From a checkpoint of a small audio-text matching model.
Training: adamw at rate 0.0012, 8600 steps.
Rows from block 3 of the fusion encoder of a small audio-text matching model, named by matrix and row number. Rows with one number belong to one neuron. Each number is 128 + 24 x the weight over its row's rms, rounded and kept within 0 to 255. All counts start at 0. Numbers have three digits each.
Before each neuron's rows are labels from the 100 texts, of 14976, where the neuron reaches its largest size: "fires on" is the input token at the peak. Only what is clearly more common there than usual is listed. The data: short pieces for a synthesised band: melody, chords, bass and drums. In brackets: how many of the 100, against the usual share in percent.
# gate: MLP gate (fusion_encoder.blocks.3.mlp.gate.weight, 384x128), inputs 64-127
# fc1: MLP up (fusion_encoder.blocks.3.mlp.fc1.weight, 384x128), inputs 64-127
# fc2: MLP down (fusion_encoder.blocks.3.mlp.fc2.weight, 128x384, transposed), outputs 64-127

fires on: "#" (19 vs 1.6); "major" (12 vs 2); "minor" (12 vs 2)
gate.165:151143135149080117133144101127134129186117114118155148129136141115152148161085149163151091131122107137121158157101148137147066148126168128146116071116110107170155154142089113143119149111118130
fc1.165:130138116117124102096102142151108123105093111105142129124135157122107140146121110110127156124120138145109137140108137096138175103130119116109045117135115145081116150166158091102107097124112130
fc2.165:095117158137111115095126148120073132119155140144116103124153154114122154127124175128059122124067169140142133095154089140136143109117171134106056091153100116114118085085152097109156108132128120

fires on: "at" (96 vs 3.9)
gate.333:080131135142107163121130142154092133112104153152148169161121149106130096115133117133125089128094143101179125154145173107145147152072154157120144161184174113112099138170151125091135120131148129
fc1.333:100122104167102138146122151141109156132112130129111129132117172126119144124147121113152122103118147125134134142114105162103192123134146115118165176122179115119085131159158127107156140102155129
fc2.333:096140131173116132128122133189121125144181112112127083134139165138106142119106127132080129104111142109086128082145080135100176155134169139147131177110162138146103151132141097106158164146141133

fires on: "at" (27 vs 3.9); "bpm" (10 vs 3.9); "#" (9 vs 1.6); "major" (8 vs 2)
gate.287:141164124081147140168148113128135159102146099123135118132109149111171092113183085158140130096125078105109129125150156147159124125109157114157137118128101094151127152122104156105161116133120128
fc1.287:123114101113106129168162160136179162082122160102148159109122142112109149140161109160111140139102137103094086142102138157130095069143137085150166164126119110146191139114158152131116098122143145
fc2.287:131158115115142140114142118141178136176108110141139109134105095134149132127168104168124201162146130154142150120119128057138079108109149099131144093139135120145127137106129130131077159145118147

fires on: "#" (23 vs 1.6); "major" (11 vs 2); "at" (11 vs 3.9)
gate.220:118102107171120119133143100159145137194145151158149139143114123107108126117141115103068158139146119123099118145156143135097090098125170156114145121104127108142100112178144106119130074124161097
fc1.220:122103101096158117091102158118166091139153121116170140155123100101134132141175099130143135124124125100091132134161129130143126146138148139100169103132143166122135116136079117125080191101130155
fc2.220:097112140154055102134157160145130119144084132113153177109116092104133145121112171128122097106105110149127154143101166141105182142123116140130130141123140111117100163124093149151136099102133139

fires on: "at" (63 vs 3.9); "#" (12 vs 1.6)
gate.296:149149125160104138122129137156115141128129127104123153142086168135147115131125126107115139098092117136123099144146117156115162144129187163109198129146171107118073117138150086133103120111151114
fc1.296:114094128094169134136106135083152085132122126137112113116146101164116130103113107152141110182166171140143148139101119086119100110119093101122128131119080159147180085126088181150127138135102165
fc2.296:119097107158077146117138163136138128092121147139146140148109122110139087133121131104128100128117120116128176132134141112145154122093107152114109158129158101111057152124102151100154097101133100

fires on: "c" (12 vs 0.6)
gate.82:077109149147106116099101143126089098133129113117122115131135144152102173122104154173103091116113098110140136126144129078104155141142133150146148171123162165155109134086134137119161144152139142
fc1.82:137131159100101102128094143096140128096115103094087132122155115159076162082136170133132128121149083129135125157117136137095150148112146163151123138139097164162132120135127121123145133156120166
fc2.82:166140133098162111114120115115190133142157125113121091094139114134122147120155128136146162153153118170096118087136100163122107119190136110139159110089105125147138120118111164177090131147129135

fires on: "c" (9 vs 0.6); "f" (7 vs 0.7)
gate.157:120128170137107093112106132144064114107114086107099136141155121133091154096122173150116098116143101106135172142146121083095138144106109144156110172139145158143125116103124119118186147167145141
fc1.157:135141061116150152154137117125130137104122141170160093128097131122159122166133114100164154107156151140099122104091132144139139149146128106122173136111144091068104126136137124123116126102115126
fc2.157:113112117116109126123136145108108122104073139127120173178115125109123127142119116117138109099121125099206134170128174117141126148075098165118102151187113122111125134150122102102139106125127133

fires on: "at" (90 vs 3.9)
gate.163:091125143148115120130098140149098115150083142106138197178133133142123128105124120112121117119126148084177115187125194139115124135056126149137133129190139131120115143140111110061138109152137146
fc1.163:119106143107118114160102157100113130103128159093118133111104156158129125121110147048179109093146133118114115138148128153128102186148130105100140153122145163101096111189116115096144083141129108
fc2.163:128118156103098110132110132132136081152183109090136126108121121154144146138156122178087138143157097125076102111140089120153167159171162126128125151086109116134121129089125141100129165143104091

fires on: "c" (10 vs 0.6)
gate.323:085096142144099122104111169147084109127080108108101163172150166152118127109133123113126087115109116093165144174150169121116155130099122174156128156172142157132105133139117119088151112140160143
fc1.323:143136139129101134113098145118130110146130089074121152140140125133088149118113161147127145093128136114121148131101114133115130143155135177172053098130099145151103134115125124154151117183145175
fc2.323:156127142057130128118115123129166139087143122110122107104149124139082158103137117105150142181134125153134118119168129153110092152124119117169165076099109140168133092132125148130117147162134142

fires on: "c" (9 vs 0.6)
gate.24:099111152151094116106102158151088122121081117112099164165145161158118132093110128100113099105114130092152140161124169123114154139086122167154125161153155154122110118144131111084164108140146148
fc1.24:112131155151099119135105129132127133139113117096089122139146146173081173101113149154101157122112100133144133112142132155096121169131169144167104143153117168174153122147139112112128121161132146
fc2.24:157132153098138108116109117105161127157127126112124130121126117144108143123170094123185173178117106168123140150139141186121119129177110135146156061125090134156151123143113162150092113154131144

fires on: "c" (11 vs 0.6)
gate.289:106113145160098121118088157137089111113088124098099158168146161144117144108130131123123086113105128077172127153135163121100141137076135176156117160161148150134105128134121113091166118142136155
fc1.289:126135073139150141128165120115118105110158128181159102165106114120174073156133145123140127098145130119145126151110144150147138103143082092086113115130115088121117095097130116103117124117148092
fc2.289:097121096139122143130142129135098134130144136158131135120126139099154124157096195172077104096152148080121138116098124078149155104108145114109092167126147101118150149103123100082160168098146102

fires on: "at" (32 vs 3.9)
gate.246:118103109118090123155099150127148145073142146142102117118125135143120140147108100084164111119114157113111126119129107150100126109124112170156136156111121101103140139112119089109129132100138137
fc1.246:126117168169134152136096128153090104153118154087109139122148128093134131106100088102084090092093123137107130161139139117102120106147115129125135128111141133150139140113143130153149143160123159
fc2.246:149122139174155135145103134134099143184137131139116103097141175133126139138124102111086145094064141140136094128095109095102155099125205122112143137110169114160133163108164122133114135141175136